Weights of a small model that answers yes/no questions on an image's attributes.
Model: 64-pixel images, encoder norm batchnorm, fusion encoder width 192, fusion encoder layers 8, fusion encoder activation gelu.
Training: 4800 steps, batches of 256.
Rows from block 4 of the image encoder of a small model that answers yes/no questions on an image's attributes, named by matrix and row number. Rows with one number belong to one channel. Each number is 128 + 24 x the weight over its row's rms, rounded and kept within 0 to 255. All counts start at 0. Numbers have three digits each.
Before each channel's rows are labels from the 100 images, of 14848, where the channel reaches its highest value: "responds to" is what is common among them; "peak on" is the class under the peak. Only what is clearly more common there than usual is listed. The data: small charts drawn from random numbers.
# convs0: expand 5x5 conv (encoder.blocks.4.convs.0.weight, 144x48x5x5, each kernel summed), inputs 0-47
# convs1: project pointwise conv (encoder.blocks.4.convs.1.weight, 48x144x1x1, transposed), outputs 0-47

responds to: scatter plot; falling
peak on: data marks
convs0.47:164152137110141139086143093152105117115132122113130157101151060161137134120110107146127103114127116092093189121092105148161123141130135111128121
convs1.47:114104135151112126100102108134095121103138134134121135098073090106111111122152097096135181155095103096124147168148146130145103124117176133110106

responds to: one colour; line chart; flat; trend: rising
peak on: data marks
convs0.32:101148161119134126127149099137083142105133120109123136135112112122101099140124098149123111129181133113195178145140120105115108182140142100101109
convs1.32:104112125092109129163155134114157115124163142079136118174090119159151144142107154140156108119157155103124089130166149119122133132122134180117162

responds to: one colour; line chart; falling; trend: dip in the middle
peak on: data marks
convs0.25:084083129141114126162092138129122140153136170134086094121093131095146127123112104095147119132086152121157117133132187127101151156120124105138148
convs1.25:118129112129135120126139073105165146127105134087128124099143070099141124120091154138141132118174123098120120094130168119166172138115150161114142

responds to: bar chart; items: four; items: three
peak on: data marks
convs0.44:096109123129124132150124134115172116179155143141127128085140141115156156109140159147091137121126103133129100113166114138149178153154138175080144
convs1.44:148097111075138085143107158121112124184136115133117110089121132129076170147151123138149146141102112111142073108124132096125113148145134127118150

responds to: one colour; line chart; rising
peak on: data marks
convs0.120:119149127132141137082123088169092114112163113115094144089127122134124117150162125112111128156127202106137135123146125157118151158124106172110107
convs1.120:130101110143129152088129141149110117137142104110119075135140106167143101103122094152115114114142172093158167183157096121137129148142134122100154

responds to: histogram; flat
peak on: data marks
convs0.66:135157085099135118101122141140136126112160110074110163137130146147112142166124128151111129148128183098114142163118115157145170163118130147078132
convs1.66:137178170127136182117098146140167120146136109157104065151115132105141162128140103095125107136128113102161120114115139105173157130118132122134120

responds to: bubble chart
peak on: data marks
convs0.4:144173114102112104088160099149129087123172106100112148149112103129124135166125127176136124161132151135134114167096110137157117149106124162117099
convs1.4:121113110095101171135119113095125097125123167102112082131124106105143164150074135121108144135096143091127107100131143139077144141144097099140123

responds to: bubble chart; items: three; lollipop chart
peak on: data marks
convs0.96:128133111098155132126141153096154127116111112088121157152116097165114102132099103109105168121122141149136138097147104152090144156174176120086133
convs1.96:149166108126183079113092149152124123133133146118111159159122129122129149137143182146144097124141129147119098108157140126158068111116128100111147

responds to: peak in the middle; line chart; pie chart
peak on: data marks
convs0.11:101159137115151143146087125107120129143077128090114165132130114129129114158119164149136115123137124130132128104146113177095168123185182122108111
convs1.11:097146171155111136132168115108107120107153103103142109126167143119108105167195098099094134121101146102116149099118156150133155126151141122131128

responds to: one colour; line chart; peak in the middle
peak on: data marks
convs0.78:196097094140111109143119111164133127110126089109110096086124138102131122172142129123094126121102121135118110165147100142160173160127107119128135
convs1.78:107128133113119115140131113143191148120092084110120123119135131112156122141110143153148130074149101097129127082121134140162191146114120152154102

responds to: stacked bars; items: three
peak on: data marks
convs0.122:113144114090141100100092113157100104110156083120152175109111092166133122120145144116128106103123148102152071115146121129150137167135117149116105
convs1.122:118139129147069091128118132124111122131118121143166118145119086126095119123114131088139182135127147120117134188120162113133109154092101146151082

responds to: peak in the middle; line chart; area chart
peak on: data marks
convs0.88:094137108138127123177125144069119122125117160143111129155100144135086157119118142159155146143101142121114085126122162166110147153149175118093137
convs1.88:134101120134125177135116087131099124175119112093082144119143134098125128125099115111067149114151168111127076116116084131124156127134126128122146

responds to: dark theme; line chart; pie chart
peak on: data marks
convs0.70:094160167126127135124101112135152164123110128122133123134149129131150107139079102185115080109129071144151155131142141109111115112136123098084153
convs1.70:121129128101144093134127128104148148100106167108126126111152119095120132180079140142156117091120105103110120108174163179122113129103135128165157

responds to: bar chart; bubble chart
peak on: data marks
convs0.102:156135104125094152134133090093112135119101098162146125079167099096127116139151081150127153152136137125145157087092123140134169124149113121099120
convs1.102:129123144115157132113124152117125110155140124111123111094127091087074152132106132147095155110106138063075139081109145124135120113122151099113109

responds to: one colour; line chart; peak in the middle
peak on: data marks
convs0.100:154139120127164132096110102167131126117172118086104168163145148133098152172138155144121120139101166128120114163138085113138147143109097128165122
convs1.100:125132098128117139134122148149147132117113122111115084184126148142143111091164140153143131126135158131165133184153131148157148124160100146105192

responds to: dark theme; scatter plot; line chart; trend: flat
peak on: data marks
convs0.48:148132129159142152152118158101104130086090155128145153176145149143115113114154164095146110096141098110123112133142114104135091150133138067146149
convs1.48:115090131122149123143113132088164109127112115114109076094129128128109146139135195101085143114140099130118097123172111150112125108103136119160093

responds to: one colour; line chart; dip in the middle
peak on: data marks
convs0.104:089151140137122104152160122094130114114157106179120140138068108115090131118121092125126145123130172131154071093148137110113127131147152118101125
convs1.104:155097086115129141140130136077117132137120107088138122147071112144156111081121126128159157162129179150111100149140124111118127138125107152143170

responds to: one colour; line chart; dip in the middle; trend: peak in the middle
peak on: data marks
convs0.67:116122159121106091159133131123134134130142132160125147115138146083114119104096095173145181129109150086111096138069169134132159111131153125135122
convs1.67:167087148138144161167107107099111131157112144123129128130123155193167116134104141170131122126107170102117145143125081121127148158124101146122145

responds to: dark theme; bubble chart
peak on: data marks
convs0.119:124157088145146150120138094154103133100191108132125081137145162107152103124172118119125111093121149099144131101114106109140123111120081147139157
convs1.119:125097131155110130172122126105154102178117139080110122120128115124113166126093133148112177102107092103105125144160126165088130131129157112119096

responds to: horizontal bar chart
peak on: data marks
convs0.37:147083132091111120137103135165132138144141139119082111083156155122146114162109119128112109125165158147165175138099141092128109125124080133147143
convs1.37:114150130113124145116136116157102106094125099090077100148124131087165123144152140105095138089131146132118093134134075137107128106140144116098179

responds to: bubble chart
peak on: data marks; legend
convs0.123:100096148071081133130158139101162138161165123125076152105147129140124135166086106146122115146141138111145156123112151139143131132121157092105134
convs1.123:190088099159144148141116168118090138164142120112109140097138154128096119114117113129125158138098117096133150139129134121125073139124077156129114

responds to: stacked bars; falling; items: five
peak on: data marks
convs0.82:139136108136146136091102121184117088123156062155166106116160103110130131136152113120127130134135140140128078139161136118153091111144141089139125
convs1.82:141139126098117135106091126110138095159116118129162075156080110111088162114103153112108169107086092150118127128114145125144107145121122156133095

responds to: step chart; rising; line chart
peak on: data marks
convs0.8:135148121144089167101118131164136182171097137162116142120115134156138147123143130106128143167080171136108103104128165132135132165098148133150124
convs1.8:117124153091111128120131157152143183134139156141097099131119111147168096112103118109140149158149158124107148110134136095137113144063087140131095

responds to: bar chart; items: three; flat; kind: stacked bars
peak on: data marks
convs0.35:133155105127110105128112148124148137143120133108121181113092142118189105091138099158075122110103134123135141145151106168146143097163155116110152
convs1.35:144157143120118155149137135150118132127171133186151124129140140131102139125128136133164111123115139145104196125132167139139149108142078194121112

responds to: one colour; flat; line chart
peak on: data marks
convs0.99:115122159110100096136107098094130085144176095168094105093155105095152105107138093171123134132128148139108149140127150152132132125119141134090113
convs1.99:113128108142129137146168092099077113125140131066117143139120119178138138129114123082137135148127157123099133148142067109102131151111103126116159